From a checkpoint of a small CTC audio transcriber.
Model: waveform 16khz input, arch crnn, depths [1, 1, 2, 1].
Training: soap at rate 0.0013, 3300 steps, batches of 64.
Data: trained on short made-up English sentences, spoken by a formant synthesiser in many voices, 26041 training examples, 8.1 epochs.
Rows from block 5, named by matrix and row number. Each number is 50 + 10 x the weight over its row's rms, rounded and kept within 0 to 99. All counts start at 0. After the name is the row's rms in percent of the matrix's.
# weight_hh_l0: LSTM recurrent weights (gates i, f, g, o stacked) (model.rnn.0.rnn.weight_hh_l0, 768x192), inputs 64-127
weight_hh_l0.54 116:51 51 55 46 65 57 50 50 56 44 64 33 54 40 55 42 54 54 51 56 35 45 46 31 51 55 35 39 51 57 55 53 49 50 57 48 46 61 60 59 52 50 54 53 45 52 32 66 56 52 59 50 47 52 46 49 47 49 46 52 48 73 59 53
weight_hh_l0.55 102:48 52 56 64 44 52 50 38 47 60 64 54 47 47 44 54 44 33 49 65 69 52 61 44 47 60 51 58 52 45 50 40 33 42 46 56 54 43 61 43 38 57 62 59 31 51 51 30 46 36 49 73 51 58 58 59 47 59 40 56 47 49 67 37
weight_hh_l0.56 091:48 43 58 48 61 35 40 46 67 44 75 52 62 46 44 49 55 40 44 41 39 33 47 28 69 66 41 45 64 58 50 59 62 28 73 51 51 59 49 47 66 44 35 37 53 58 56 47 46 58 53 65 48 28 61 71 52 47 42 70 44 51 35 57
weight_hh_l0.57 091:33 44 61 57 43 37 65 45 41 65 52 48 51 43 51 52 53 56 54 52 49 70 49 52 66 55 59 39 56 47 45 56 29 53 45 42 38 55 47 36 46 41 29 57 59 71 59 44 43 70 59 47 25 42 40 43 44 44 37 63 50 58 51 39
weight_hh_l0.58 109:46 54 53 67 38 56 42 49 59 41 32 49 52 38 47 41 61 50 34 52 32 40 43 51 44 42 49 39 69 55 68 49 47 40 47 36 35 33 42 59 46 19 49 61 44 59 35 43 33 32 44 59 69 41 38 40 52 59 45 74 53 56 53 50
weight_hh_l0.59 084:58 24 40 64 54 48 54 55 35 54 46 31 51 67 39 32 61 46 50 57 54 50 61 48 46 57 36 57 64 36 48 46 44 56 59 49 56 54 43 41 27 69 31 38 55 49 50 35 71 63 59 67 42 45 46 49 57 40 59 39 39 38 49 56
weight_hh_l0.60 094:43 38 50 74 49 62 48 48 51 64 69 48 54 51 63 59 45 46 53 63 50 49 45 47 50 57 61 38 48 66 46 51 62 49 63 60 47 45 55 45 50 51 50 46 37 44 42 43 48 54 60 45 36 43 57 57 58 50 59 50 55 59 56 75
weight_hh_l0.61 107:57 52 57 64 35 50 65 58 62 59 48 39 59 57 61 56 66 57 48 57 52 52 56 55 51 51 56 51 46 72 73 41 55 60 34 63 68 58 36 70 42 57 56 66 50 47 32 31 52 51 45 58 48 57 41 68 50 43 39 44 54 52 51 53
weight_hh_l0.62 100:58 37 39 65 68 47 44 44 38 38 59 45 50 58 58 37 41 45 47 54 43 50 59 42 31 48 35 31 70 42 56 34 49 39 73 52 70 47 64 51 44 43 55 52 54 58 51 38 49 53 44 58 66 56 44 50 65 48 55 44 52 72 34 42
weight_hh_l0.63 085:50 61 64 36 50 43 45 42 40 55 39 43 45 66 57 48 58 61 48 61 44 57 49 65 55 35 48 64 69 21 59 63 51 48 55 56 54 56 50 42 45 57 59 49 53 47 54 57 57 63 51 51 35 23 45 49 53 39 40 55 63 61 67 57
weight_hh_l0.64 095:38 30 42 61 59 48 51 45 57 48 48 60 65 55 45 42 43 49 37 63 60 63 55 54 59 53 57 56 50 73 46 34 59 35 44 40 63 55 34 49 52 44 50 50 39 61 51 52 55 33 63 58 49 39 52 26 37 61 69 53 49 28 48 42
weight_hh_l0.65 121:43 34 52 19 66 67 53 49 47 46 40 37 42 63 44 51 45 59 62 59 46 39 50 46 48 48 63 48 45 49 65 48 62 55 57 54 61 37 54 56 36 63 29 53 56 47 53 57 60 64 31 39 37 52 57 48 35 41 53 60 65 50 63 49
weight_hh_l0.66 108:59 42 51 42 47 40 49 64 63 47 54 46 39 45 32 44 36 43 55 48 52 57 34 40 49 42 63 44 47 60 57 59 53 72 47 63 59 49 55 44 59 48 55 55 58 46 51 62 46 42 58 76 38 45 63 42 25 48 49 61 49 42 46 58
weight_hh_l0.67 117:59 70 36 48 39 53 41 55 47 57 61 39 52 64 54 56 58 50 56 60 52 46 39 60 48 74 40 54 50 58 47 49 51 66 48 70 67 55 55 59 55 57 52 53 40 43 46 46 58 46 55 63 38 47 47 52 40 34 65 48 63 34 56 63
weight_hh_l0.68 102:56 34 40 60 50 54 54 58 68 51 65 23 56 38 64 60 56 54 60 60 41 58 40 40 52 65 46 45 80 58 43 40 46 65 59 78 55 36 55 55 59 45 30 54 41 54 40 44 54 33 47 57 59 47 47 70 53 65 46 57 61 43 41 52
weight_hh_l0.69 091:34 53 51 51 58 44 32 61 44 47 51 45 61 30 47 44 45 57 61 57 70 60 49 67 39 50 57 47 42 61 45 41 64 51 55 41 28 53 69 49 52 51 48 51 45 43 43 36 34 44 45 66 55 46 57 31 72 33 57 61 64 43 57 61
weight_hh_l0.70 083:44 55 62 52 44 54 53 42 72 58 66 27 59 34 53 49 50 53 64 38 29 50 48 46 23 51 56 71 66 45 53 63 58 50 41 46 65 61 65 42 54 41 53 38 49 47 35 60 55 61 44 40 38 51 49 45 62 56 45 63 44 40 49 58
weight_hh_l0.71 089:55 55 45 41 53 54 45 54 56 56 51 50 64 45 47 40 54 51 68 39 50 51 49 39 41 40 68 48 46 32 52 41 55 51 47 47 42 39 54 53 36 32 46 43 48 39 70 57 32 35 55 15 52 54 53 42 42 42 32 48 61 54 60 69
weight_hh_l0.72 106:27 35 50 37 60 61 45 49 53 58 50 44 54 45 43 25 56 63 60 47 53 49 50 44 41 51 68 68 52 50 62 56 51 46 55 44 48 51 55 37 40 36 61 42 47 38 36 47 60 48 45 62 57 45 42 49 59 47 54 38 55 56 56 59
weight_hh_l0.73 103:45 42 25 55 56 54 44 51 53 45 50 36 40 47 71 64 61 49 58 52 39 55 52 65 58 52 40 49 47 34 55 23 39 57 46 62 52 36 38 43 58 45 54 40 60 43 55 53 37 47 59 53 52 28 56 63 51 47 46 59 72 46 32 50
weight_hh_l0.74 113:50 66 48 70 43 48 44 41 74 41 53 57 46 56 33 24 49 48 54 44 36 48 68 49 26 52 51 57 58 61 31 21 57 20 76 68 47 57 47 54 33 43 47 37 54 43 36 48 58 42 48 49 85 54 59 60 57 36 48 58 50 53 48 65
weight_hh_l0.75 123:60 64 47 44 45 45 63 47 64 40 51 36 49 70 53 53 36 59 44 50 57 57 57 43 47 43 54 44 48 46 51 36 48 18 54 46 50 57 60 56 60 46 55 52 67 60 50 67 47 43 55 32 45 57 40 49 49 49 52 65 58 34 45 50
weight_hh_l0.76 109:48 60 41 54 52 50 48 47 63 37 37 53 56 66 42 58 38 51 57 51 47 61 50 44 56 51 47 59 54 29 50 67 45 56 42 54 47 43 43 51 47 50 49 46 72 66 47 60 57 42 46 40 41 50 48 69 45 49 43 48 52 52 47 51
weight_hh_l0.77 093:63 29 60 30 55 45 37 46 64 47 41 43 57 46 47 58 51 34 61 21 34 36 59 58 56 53 57 47 63 61 57 48 32 56 56 64 68 45 62 41 52 53 54 51 41 55 55 65 44 44 52 45 46 31 33 67 53 46 55 54 46 50 54 49
weight_hh_l0.78 102:40 45 46 47 62 45 47 43 69 40 44 38 52 48 53 58 55 46 64 61 52 56 44 49 49 59 38 47 50 61 79 52 62 57 44 49 60 52 25 66 38 48 44 51 27 53 34 50 59 59 52 30 44 59 43 59 59 46 60 31 67 51 46 50
weight_hh_l0.79 091:57 47 40 55 59 52 50 59 34 48 41 41 55 51 34 64 53 34 43 50 45 58 53 49 46 47 64 45 68 45 64 39 28 36 42 49 47 47 45 47 49 78 61 41 51 53 55 45 51 50 27 48 38 50 30 51 45 35 66 46 62 49 42 44
weight_hh_l0.80 096:30 61 61 50 58 62 48 47 34 59 24 62 65 38 54 34 29 43 30 47 48 55 44 59 36 36 57 49 51 38 52 51 46 71 60 51 40 32 48 55 49 46 53 43 56 53 42 40 53 44 58 48 38 63 66 65 48 49 44 61 50 46 55 58
weight_hh_l0.81 088:61 53 53 51 46 41 51 43 34 42 53 39 53 43 35 47 44 71 72 24 45 44 47 41 45 41 49 58 53 44 56 40 40 30 35 50 56 64 38 39 39 69 51 51 59 40 52 59 50 46 44 55 54 33 40 48 54 69 38 46 30 55 32 64
weight_hh_l0.82 109:29 53 29 47 45 52 45 52 57 38 43 39 28 36 48 35 62 41 35 45 55 44 39 49 57 54 58 68 71 43 52 58 66 50 50 48 39 42 49 41 56 48 39 30 55 36 48 37 48 41 36 54 42 40 48 51 65 46 46 49 50 68 52 50
weight_hh_l0.83 093:66 45 42 38 30 50 64 48 45 54 67 60 49 37 47 44 74 43 44 58 63 50 63 56 36 55 56 47 38 49 53 57 47 59 52 32 55 60 33 48 52 57 62 34 56 45 67 40 51 33 35 63 47 72 62 49 48 48 44 44 47 56 57 45
weight_hh_l0.84 097:53 39 31 36 69 42 62 47 61 37 67 30 62 49 44 58 49 44 56 52 64 49 55 57 65 55 45 60 58 56 45 47 63 38 51 54 50 63 50 46 29 41 49 45 46 49 54 46 49 36 66 53 52 45 46 48 42 38 65 39 51 68 47 65
weight_hh_l0.85 086:61 55 54 57 55 70 46 43 30 63 60 72 42 51 56 59 45 60 47 58 34 56 65 55 28 46 54 61 55 53 57 45 50 51 47 62 53 41 42 47 37 49 48 40 61 40 49 56 53 40 40 39 64 57 69 75 33 45 46 67 45 36 39 44
weight_hh_l0.86 098:56 42 42 45 55 54 48 54 57 55 44 63 42 44 41 45 43 42 65 66 38 52 32 41 58 33 38 45 48 50 37 50 55 40 58 52 54 39 51 51 32 45 45 59 44 41 39 49 50 56 44 45 43 49 31 31 71 48 55 55 49 63 62 43
weight_hh_l0.87 097:47 45 56 44 46 68 35 45 55 47 36 38 56 48 62 40 58 31 59 41 57 29 31 42 62 54 47 59 71 50 54 37 42 41 49 44 55 47 52 30 43 65 52 44 38 41 55 56 60 54 43 50 46 45 44 56 51 47 28 38 54 33 45 51
weight_hh_l0.88 107:49 59 35 58 55 54 49 51 49 41 65 47 28 44 56 46 60 42 84 55 56 51 51 43 67 42 63 68 59 49 45 45 52 58 39 46 46 54 41 30 62 37 67 48 44 45 53 34 38 43 59 49 40 56 44 39 54 63 52 48 39 48 45 40
weight_hh_l0.89 114:60 48 60 34 47 45 55 51 44 42 52 56 61 53 43 44 55 54 64 41 56 40 33 51 52 65 49 66 59 55 38 44 34 41 45 52 47 36 53 61 72 54 51 45 45 52 48 34 49 49 68 60 49 37 68 67 44 45 51 61 46 58 49 46
weight_hh_l0.90 095:53 52 53 43 65 71 47 50 35 38 62 45 58 46 39 45 54 36 57 60 59 63 68 50 29 53 47 40 42 57 65 30 56 69 36 52 48 60 36 34 56 59 61 50 30 57 39 60 59 63 51 47 58 65 62 47 34 46 63 66 47 43 58 35
weight_hh_l0.91 112:72 49 58 36 48 51 47 66 31 48 54 60 42 56 62 61 54 58 60 60 63 50 47 53 51 43 74 57 56 71 62 39 49 62 55 46 48 42 61 29 44 54 58 34 33 57 45 45 65 48 56 49 38 34 38 54 42 33 51 61 40 66 47 43
weight_hh_l0.92 090:45 59 50 65 48 50 40 50 37 74 46 56 52 50 63 61 41 57 50 34 45 52 43 39 39 67 65 49 66 38 34 59 57 43 50 34 58 33 43 36 51 69 41 74 39 61 49 36 30 47 58 61 42 52 45 61 50 48 60 53 50 55 55 59
weight_hh_l0.93 101:47 48 51 58 56 68 72 33 66 53 52 42 53 55 52 44 57 50 58 54 53 45 53 36 48 39 32 56 39 62 64 42 50 61 51 54 66 44 63 59 61 54 43 55 51 52 56 54 59 32 45 71 26 53 64 30 55 58 60 58 50 54 62 37
weight_hh_l0.94 110:67 71 42 57 48 42 60 50 40 41 36 42 58 69 72 59 49 30 53 63 54 42 40 56 38 43 32 39 58 55 44 60 42 51 44 72 45 75 48 55 48 34 45 47 67 46 47 53 57 49 58 51 65 44 51 46 29 54 45 55 58 54 47 55
weight_hh_l0.95 089:41 65 54 42 48 56 57 51 35 45 64 61 37 58 33 51 42 47 46 42 53 40 58 46 24 44 54 45 52 34 45 69 43 43 43 59 41 47 58 48 60 48 63 48 31 55 63 55 55 43 41 38 43 46 59 60 56 48 45 56 64 61 46 50
weight_hh_l0.96 082:48 75 49 68 70 48 43 50 62 48 57 51 36 41 60 42 51 54 64 56 57 48 38 42 60 53 55 62 38 37 54 44 40 45 66 69 63 55 56 50 39 34 45 42 46 72 42 46 44 51 55 44 39 53 57 65 58 65 29 56 49 51 65 62
weight_hh_l0.97 101:49 54 45 40 48 56 39 62 61 52 55 20 49 31 40 53 59 59 60 62 60 57 56 60 50 56 74 59 49 59 59 57 50 32 33 56 51 15 61 26 54 44 33 51 39 47 53 47 46 56 45 58 60 37 42 47 44 52 54 63 38 33 46 55
weight_hh_l0.98 092:39 54 68 46 37 54 64 66 51 36 51 33 34 62 58 40 49 46 64 46 36 55 47 73 45 41 60 47 58 41 71 56 40 46 46 52 36 47 58 39 40 34 51 53 54 55 60 67 57 61 48 44 61 41 61 47 53 34 31 54 33 44 53 46
weight_hh_l0.99 110:41 49 40 42 46 72 50 68 53 42 41 42 54 45 49 48 49 50 52 56 43 50 61 58 52 34 68 58 58 48 77 45 57 22 51 44 49 45 63 57 39 47 54 64 50 56 60 50 63 46 52 58 33 47 40 49 47 57 54 52 41 56 40 54
weight_hh_l0.100 095:41 41 53 62 50 36 49 58 42 44 65 37 63 40 35 53 55 42 50 56 52 39 70 43 49 51 46 43 34 33 58 46 45 51 49 56 37 53 52 49 58 45 40 48 54 52 44 56 48 40 70 36 58 49 57 29 43 58 59 37 55 48 57 43
weight_hh_l0.101 118:40 44 43 35 58 58 45 53 47 57 53 49 44 48 53 55 59 57 48 39 51 56 62 55 57 72 41 58 59 55 73 63 55 61 70 62 52 36 55 35 38 56 29 38 49 59 54 31 41 63 40 50 37 38 50 23 49 41 52 74 53 56 45 52
weight_hh_l0.102 088:34 75 51 44 47 58 46 44 60 58 38 48 35 70 50 49 46 61 38 41 52 52 45 52 50 37 67 40 57 45 64 54 43 61 38 51 54 38 49 52 36 41 33 58 34 51 41 58 38 42 55 55 35 36 36 50 46 31 56 55 35 41 55 58
weight_hh_l0.103 112:52 46 28 38 56 42 55 51 47 37 33 55 56 47 52 40 56 47 57 41 49 48 62 68 76 37 41 33 50 51 59 50 52 23 51 59 66 38 51 77 49 48 56 53 46 46 49 57 54 30 48 42 67 47 55 36 70 47 34 48 55 58 50 47
weight_hh_l0.104 103:40 56 55 62 52 61 35 59 56 55 41 59 46 45 38 48 51 44 23 39 55 43 62 55 32 26 63 45 30 53 32 48 41 52 42 43 42 47 73 51 56 44 39 42 45 37 52 43 56 34 37 54 44 43 65 62 50 44 46 55 61 38 52 32
weight_hh_l0.105 095:48 49 75 58 47 74 65 32 65 68 44 52 44 73 52 48 42 66 38 52 51 42 37 47 48 58 61 41 68 49 54 51 51 46 41 66 47 33 48 44 53 67 35 72 63 23 50 42 42 34 58 39 41 28 44 52 45 41 48 50 62 50 66 41
weight_hh_l0.106 104:45 38 55 51 59 57 48 35 57 52 34 43 50 59 52 43 62 48 48 51 38 45 44 35 44 71 75 51 43 62 44 43 46 49 51 36 54 36 37 48 40 51 25 48 42 51 38 57 68 50 49 56 63 37 62 40 53 48 28 48 50 55 51 55
weight_hh_l0.107 098:57 52 60 63 77 59 55 54 35 54 60 44 60 56 62 45 55 51 48 51 49 54 49 48 52 42 41 38 54 53 53 57 46 55 49 47 46 54 46 34 40 61 57 34 38 44 51 39 64 58 62 40 48 37 49 48 54 39 52 51 39 38 46 47
weight_hh_l0.108 106:46 63 57 65 52 42 47 54 65 61 63 60 54 55 41 50 43 58 31 38 40 63 49 50 61 46 31 45 44 39 34 36 42 39 32 43 68 50 40 63 52 45 57 37 51 56 53 48 39 48 54 43 57 46 37 42 63 51 43 59 49 50 38 57
weight_hh_l0.109 102:46 58 59 67 56 58 46 46 49 53 31 42 53 50 39 42 62 50 35 49 35 56 52 32 68 64 43 63 53 50 59 47 43 48 38 60 59 44 53 70 61 59 49 49 54 50 30 61 65 54 49 63 61 52 46 51 49 64 53 68 60 61 46 50
weight_hh_l0.110 086:44 36 43 37 43 50 35 51 48 57 24 53 57 39 51 65 52 53 54 50 52 59 57 53 45 42 46 45 51 30 50 54 44 33 77 48 60 35 56 48 39 58 57 55 45 31 48 45 33 37 39 65 65 47 53 47 51 55 51 47 49 49 57 64
weight_hh_l0.111 088:48 41 69 34 49 61 55 65 47 53 56 64 38 37 47 53 36 68 58 50 56 49 47 49 37 45 41 47 50 50 63 38 39 46 34 77 35 43 40 47 45 49 45 53 65 36 56 56 63 40 50 63 53 69 56 38 53 44 60 71 45 59 43 56
weight_hh_l0.112 092:62 49 43 66 56 37 45 38 40 36 49 41 49 51 46 57 44 64 33 43 42 37 49 63 48 44 45 49 42 57 61 31 54 37 55 50 34 47 76 54 67 64 76 51 51 49 46 43 46 45 50 47 39 50 52 68 50 44 52 74 47 52 67 51
weight_hh_l0.113 103:56 56 31 50 49 58 55 53 71 31 63 62 44 35 48 41 60 45 40 43 57 45 40 54 39 51 57 33 42 37 43 42 68 32 58 52 52 66 45 52 44 54 60 43 55 41 65 40 53 48 36 55 66 39 54 60 35 43 55 62 49 36 60 63
weight_hh_l0.114 102:47 47 56 63 41 50 41 45 58 60 47 57 36 48 43 40 32 70 54 71 37 46 46 55 57 61 54 59 52 42 41 59 56 81 46 34 57 69 41 37 55 56 38 45 65 65 47 35 51 39 34 38 52 40 54 59 34 62 49 42 35 57 35 50
weight_hh_l0.115 087:59 66 48 57 53 44 51 46 33 34 28 48 49 44 61 39 39 53 41 54 54 58 44 65 44 58 48 55 64 57 43 25 45 58 48 56 52 67 42 39 42 50 34 60 42 54 56 53 51 57 54 31 51 45 53 33 52 63 53 59 56 44 46 62
weight_hh_l0.116 125:38 62 50 56 42 54 51 45 63 50 42 42 37 50 51 44 64 30 48 39 49 53 68 53 52 53 56 61 40 56 45 60 64 35 61 55 50 68 46 59 66 38 46 42 60 59 46 60 48 56 57 63 70 46 59 48 58 68 56 50 29 40 39 61
weight_hh_l0.117 095:60 48 52 67 49 37 50 63 53 49 46 33 43 57 49 44 60 42 42 40 64 69 46 49 48 59 27 72 54 54 52 41 47 40 48 82 42 58 52 52 50 59 51 56 43 56 36 40 55 44 57 53 66 57 52 49 53 30 62 51 60 61 54 50
weight_hh_l0.118 101:44 57 43 70 47 48 47 58 61 56 41 56 59 63 41 29 50 45 50 43 64 59 54 55 65 56 38 54 60 48 40 64 56 41 35 47 64 60 61 60 54 72 51 40 45 74 52 66 40 55 60 60 37 48 60 58 76 59 64 49 24 45 44 47
weight_hh_l0.119 117:38 49 44 49 35 51 31 58 61 55 52 56 46 46 61 47 38 49 41 48 62 32 49 64 54 48 47 39 49 60 48 26 59 60 44 42 57 63 56 52 64 62 48 34 69 47 54 67 42 52 46 38 48 47 57 57 56 40 45 47 48 31 42 53
weight_hh_l0.120 099:62 41 42 51 46 29 44 59 46 46 49 50 49 60 45 43 63 59 38 37 39 40 46 50 57 65 62 55 52 72 48 37 59 46 44 41 45 42 59 36 45 47 58 53 52 58 28 42 48 45 48 59 54 56 40 39 67 48 60 41 56 36 43 53
weight_hh_l0.121 087:48 45 59 54 40 51 60 60 51 43 40 67 39 33 43 57 36 36 37 55 44 62 56 29 50 61 50 37 51 43 41 65 71 43 49 53 56 41 44 48 37 52 39 61 34 55 52 58 63 52 52 40 55 62 52 58 47 30 56 51 45 47 27 43
weight_hh_l0.122 105:43 71 24 72 56 46 46 54 78 50 45 65 38 36 52 48 35 57 35 51 42 58 51 59 60 40 50 55 56 61 52 58 57 48 56 50 57 72 57 60 32 46 65 61 45 47 56 42 47 44 49 63 21 42 48 48 56 56 52 69 34 57 63 46
weight_hh_l0.123 111:54 52 35 52 47 43 45 55 61 42 45 33 56 69 48 49 32 41 33 44 22 44 41 69 40 42 49 77 48 55 53 51 51 49 62 52 56 58 55 25 53 53 36 42 58 55 42 57 39 69 45 53 45 55 48 72 56 48 47 44 52 52 49 47
weight_hh_l0.124 120:60 68 49 64 51 63 20 50 63 55 44 56 53 51 34 41 41 74 68 43 63 56 63 35 61 43 45 61 55 58 58 54 31 42 37 35 36 73 48 50 65 39 43 47 59 58 49 48 45 41 56 54 45 47 56 48 51 55 41 60 56 54 50 57
weight_hh_l0.125 099:54 46 46 38 52 49 43 53 55 49 44 31 56 44 54 47 50 71 62 46 55 49 46 53 66 44 51 45 49 57 41 57 54 28 55 46 62 43 46 41 30 64 48 54 40 69 47 38 62 52 40 54 52 36 45 42 59 41 56 50 42 53 61 79
weight_hh_l0.126 094:39 48 42 35 43 51 53 60 44 44 37 33 56 41 50 38 38 28 41 55 63 43 39 44 63 55 64 54 41 64 65 48 66 36 45 53 38 23 70 40 57 67 59 43 56 44 31 37 45 44 27 55 50 42 51 41 70 55 54 40 61 58 49 49
weight_hh_l0.127 117:26 42 54 48 67 63 66 39 57 47 61 59 53 44 41 43 57 60 54 49 70 50 56 44 64 40 51 52 52 48 36 25 44 67 58 66 61 49 48 50 53 58 36 56 44 50 43 43 40 56 49 66 36 52 50 68 57 62 54 51 63 38 58 66
weight_hh_l0.128 092:54 44 49 46 48 55 67 45 49 51 39 52 66 46 57 54 39 53 56 49 40 42 30 51 40 48 59 57 52 45 55 16 70 35 43 60 35 56 36 56 28 60 63 49 52 60 51 64 64 63 43 51 58 35 30 51 31 46 49 37 39 59 50 41
weight_hh_l0.129 093:61 51 39 47 42 54 44 51 33 43 37 28 54 40 51 42 37 38 52 41 56 88 52 40 41 26 44 56 54 38 72 41 43 45 44 42 42 53 50 59 38 59 63 59 51 40 42 51 53 55 41 56 62 49 56 64 51 43 48 50 52 49 56 48
weight_hh_l0.130 086:57 45 59 46 48 44 51 50 29 55 71 44 46 61 35 50 43 45 39 58 35 64 63 55 54 34 71 58 59 40 54 48 54 31 49 54 51 46 47 70 61 58 48 50 35 35 38 65 54 49 63 41 60 24 56 42 29 43 51 65 54 58 54 51
weight_hh_l0.131 091:42 38 48 39 63 35 39 46 37 52 30 51 49 61 38 47 57 45 44 64 61 58 37 54 63 42 51 53 65 40 36 47 39 56 60 38 61 57 65 49 44 50 40 43 35 43 60 36 55 61 48 41 56 62 39 47 42 42 58 53 53 42 43 34
weight_hh_l0.132 088:64 57 67 46 44 32 38 48 70 57 50 63 39 42 32 45 57 33 45 56 67 45 54 64 51 56 48 52 59 36 35 46 56 51 43 55 19 50 53 38 63 57 42 38 45 42 53 49 58 66 57 56 45 64 47 69 55 45 55 51 55 57 49 54
weight_hh_l0.133 086:31 32 39 49 45 63 56 59 53 68 52 50 39 32 63 65 47 47 49 34 54 43 65 38 65 46 50 54 37 51 50 52 48 46 46 52 58 32 40 50 51 65 38 48 39 51 49 52 52 61 37 54 52 41 48 63 53 55 44 42 36 60 61 54
weight_hh_l0.134 126:50 82 53 57 33 42 35 48 50 62 43 45 41 53 59 27 39 54 43 58 49 55 44 47 51 43 37 55 30 66 52 52 47 56 56 45 57 64 45 46 54 51 54 39 45 56 43 41 45 51 61 37 68 33 54 65 36 48 65 66 44 51 52 55
weight_hh_l0.135 096:57 66 60 50 48 52 47 66 73 49 37 40 56 49 50 47 49 67 66 65 38 60 58 35 34 49 54 55 52 34 56 64 48 43 49 39 55 44 30 40 47 45 37 36 45 50 37 63 49 44 57 52 66 58 39 54 50 53 41 26 39 58 50 47
weight_hh_l0.136 103:38 71 49 49 60 47 43 49 49 43 58 55 49 46 61 57 35 31 54 26 50 33 52 56 48 51 58 47 30 43 58 60 33 39 53 55 44 33 45 39 52 45 66 40 49 47 72 58 54 50 58 64 53 46 55 46 54 62 34 55 67 43 37 52
weight_hh_l0.137 114:63 70 48 55 55 64 59 50 58 46 49 45 43 43 49 48 48 58 34 55 66 56 59 67 64 60 48 67 42 45 51 39 80 60 52 50 63 36 57 52 54 38 54 56 57 49 46 40 40 43 47 53 53 46 37 37 43 52 41 53 44 52 58 42
weight_hh_l0.138 109:52 41 39 56 55 41 58 50 51 37 26 32 46 42 41 44 58 47 53 46 46 56 58 65 64 33 47 48 51 39 53 38 67 56 51 42 65 50 54 19 46 41 52 44 39 56 57 45 48 53 64 30 45 39 34 43 55 53 56 49 68 51 47 63
weight_hh_l0.139 086:46 51 75 51 65 31 59 47 59 51 54 36 63 52 38 44 49 55 40 44 43 48 50 48 41 56 58 49 29 61 31 54 52 40 57 57 36 42 39 54 32 45 37 53 45 51 43 47 53 56 66 51 65 44 46 43 42 48 32 50 63 58 44 49
weight_hh_l0.140 096:57 44 65 45 34 52 34 45 41 59 48 59 53 55 65 60 52 50 31 50 59 75 52 60 65 49 62 37 57 63 46 60 41 49 55 58 37 57 55 26 48 62 51 54 52 38 51 46 35 49 35 46 45 49 52 65 48 60 48 54 48 37 70 35
weight_hh_l0.141 089:38 46 36 35 37 36 59 55 46 63 58 61 46 51 23 26 34 52 35 47 49 50 56 58 45 46 50 45 67 62 47 61 51 33 48 53 36 27 63 56 31 46 71 57 59 54 44 53 56 37 45 53 47 65 52 43 48 49 40 31 52 66 31 34
weight_hh_l0.142 112:55 65 57 44 37 56 57 49 59 61 55 23 65 54 58 64 29 43 51 43 41 39 46 55 52 43 51 57 27 67 36 40 59 38 51 55 47 37 47 37 75 54 74 69 54 51 57 52 42 45 38 54 48 51 40 64 61 52 49 59 55 56 51 49
weight_hh_l0.143 097:57 42 52 45 45 71 59 43 30 48 29 45 41 61 67 47 62 39 58 56 48 55 51 48 67 56 56 53 49 72 45 46 52 57 37 58 39 34 43 32 34 42 47 51 44 46 49 57 51 51 67 59 49 54 52 51 39 54 46 53 50 51 50 55
weight_hh_l0.144 112:53 64 51 80 36 57 51 38 56 77 48 55 49 50 57 48 58 45 50 38 48 36 51 75 52 71 22 55 45 55 53 47 55 46 49 54 57 72 74 36 65 41 30 40 50 58 57 57 67 29 55 62 44 53 48 48 57 56 45 63 58 49 45 58
weight_hh_l0.145 103:66 59 53 41 64 58 55 40 50 45 40 55 39 45 35 43 75 51 89 43 48 61 36 51 38 56 55 41 46 35 54 46 48 62 46 56 45 15 61 46 26 52 44 62 41 43 65 61 62 54 54 58 27 47 40 41 55 55 49 35 45 48 49 44
weight_hh_l0.146 093:40 34 59 76 33 52 41 56 53 54 37 67 60 53 46 46 40 51 45 60 64 40 60 61 45 51 50 36 47 51 31 47 51 53 45 38 52 64 28 51 50 46 47 71 46 36 51 54 36 63 59 59 52 48 39 32 59 56 35 85 51 49 62 35
weight_hh_l0.147 091:46 42 42 41 58 66 52 39 45 39 62 36 62 63 54 62 76 38 52 42 54 64 44 40 43 56 76 45 62 57 59 64 48 53 36 48 45 28 72 47 75 54 51 53 52 62 49 41 56 50 62 44 52 28 42 47 60 44 64 51 59 65 42 50
weight_hh_l0.148 119:62 69 40 23 41 60 35 56 29 44 59 39 55 49 57 48 59 68 52 50 51 44 41 44 54 50 34 43 51 51 64 56 45 57 54 43 51 48 55 49 59 46 45 50 39 47 40 53 49 49 53 37 32 46 47 50 44 50 45 62 45 61 57 51
weight_hh_l0.149 105:47 66 51 50 48 58 45 59 53 62 46 52 54 43 49 47 68 59 34 39 45 38 41 35 58 52 41 48 53 49 32 67 38 63 60 51 66 55 42 45 56 56 40 38 53 51 39 45 28 55 40 43 23 51 63 55 59 45 39 37 58 85 53 44
weight_hh_l0.150 108:55 51 47 56 65 48 43 62 49 50 45 45 48 60 44 39 48 42 50 60 51 64 68 42 50 50 42 53 38 56 59 44 58 69 62 62 40 58 54 45 42 56 38 57 68 54 40 53 45 45 37 69 65 55 43 54 50 42 51 46 61 72 51 25
weight_hh_l0.151 109:35 65 53 49 62 56 54 55 61 37 62 64 51 56 54 40 58 39 45 40 67 41 53 45 52 68 55 57 40 59 53 38 46 43 38 41 44 66 39 63 50 44 44 53 43 33 67 54 46 57 36 48 61 37 36 42 55 44 54 52 61 67 53 44
weight_hh_l0.152 094:43 48 55 57 51 44 50 38 54 54 42 71 49 50 50 43 44 53 44 58 58 50 55 43 72 61 59 50 36 46 41 51 71 53 57 48 41 45 45 22 66 39 45 61 22 41 48 49 62 70 33 58 45 62 46 50 67 43 28 35 57 50 22 54
weight_hh_l0.153 116:37 39 45 61 43 52 46 44 47 64 49 52 52 39 46 47 62 56 57 55 71 76 48 46 45 46 45 39 41 52 46 42 56 41 50 54 48 46 46 39 43 39 34 46 56 34 43 61 51 30 66 61 44 32 38 56 62 64 54 32 54 58 50 51
weight_hh_l0.154 101:48 49 52 42 51 46 65 41 58 57 59 43 43 71 60 53 32 42 38 41 40 57 59 67 66 38 55 51 69 44 45 43 34 58 58 50 47 58 31 51 53 47 59 53 65 58 54 43 55 46 57 24 58 54 60 46 44 60 66 52 45 31 52 48
weight_hh_l0.155 106:46 76 57 61 46 55 50 37 63 51 54 32 58 69 63 49 42 47 46 52 55 48 45 54 31 60 18 47 62 55 51 53 48 37 55 51 42 64 33 62 58 65 59 49 57 56 55 41 46 44 58 50 34 65 35 56 48 58 53 66 41 55 49 59
weight_hh_l0.156 097:57 51 37 59 59 38 51 50 58 48 50 64 51 46 42 44 45 45 47 60 41 53 47 46 51 73 60 46 48 62 32 37 53 48 46 51 53 31 41 37 39 55 50 50 65 45 52 57 56 56 50 38 53 44 47 57 41 56 47 56 37 45 49 61
weight_hh_l0.157 100:42 35 53 44 62 40 55 64 42 56 67 49 44 62 53 46 65 65 58 52 47 55 50 66 54 33 58 65 54 51 60 57 65 33 36 56 54 14 54 40 58 44 42 58 43 48 46 42 36 43 53 69 46 57 64 50 56 58 57 50 48 40 44 47
weight_hh_l0.158 094:58 44 56 58 66 47 60 49 45 36 56 36 31 64 39 52 50 49 49 31 45 54 45 58 53 55 63 49 57 46 41 50 44 43 61 37 52 60 55 55 60 44 47 41 75 36 44 57 57 55 55 47 35 48 57 46 54 45 47 52 52 49 63 48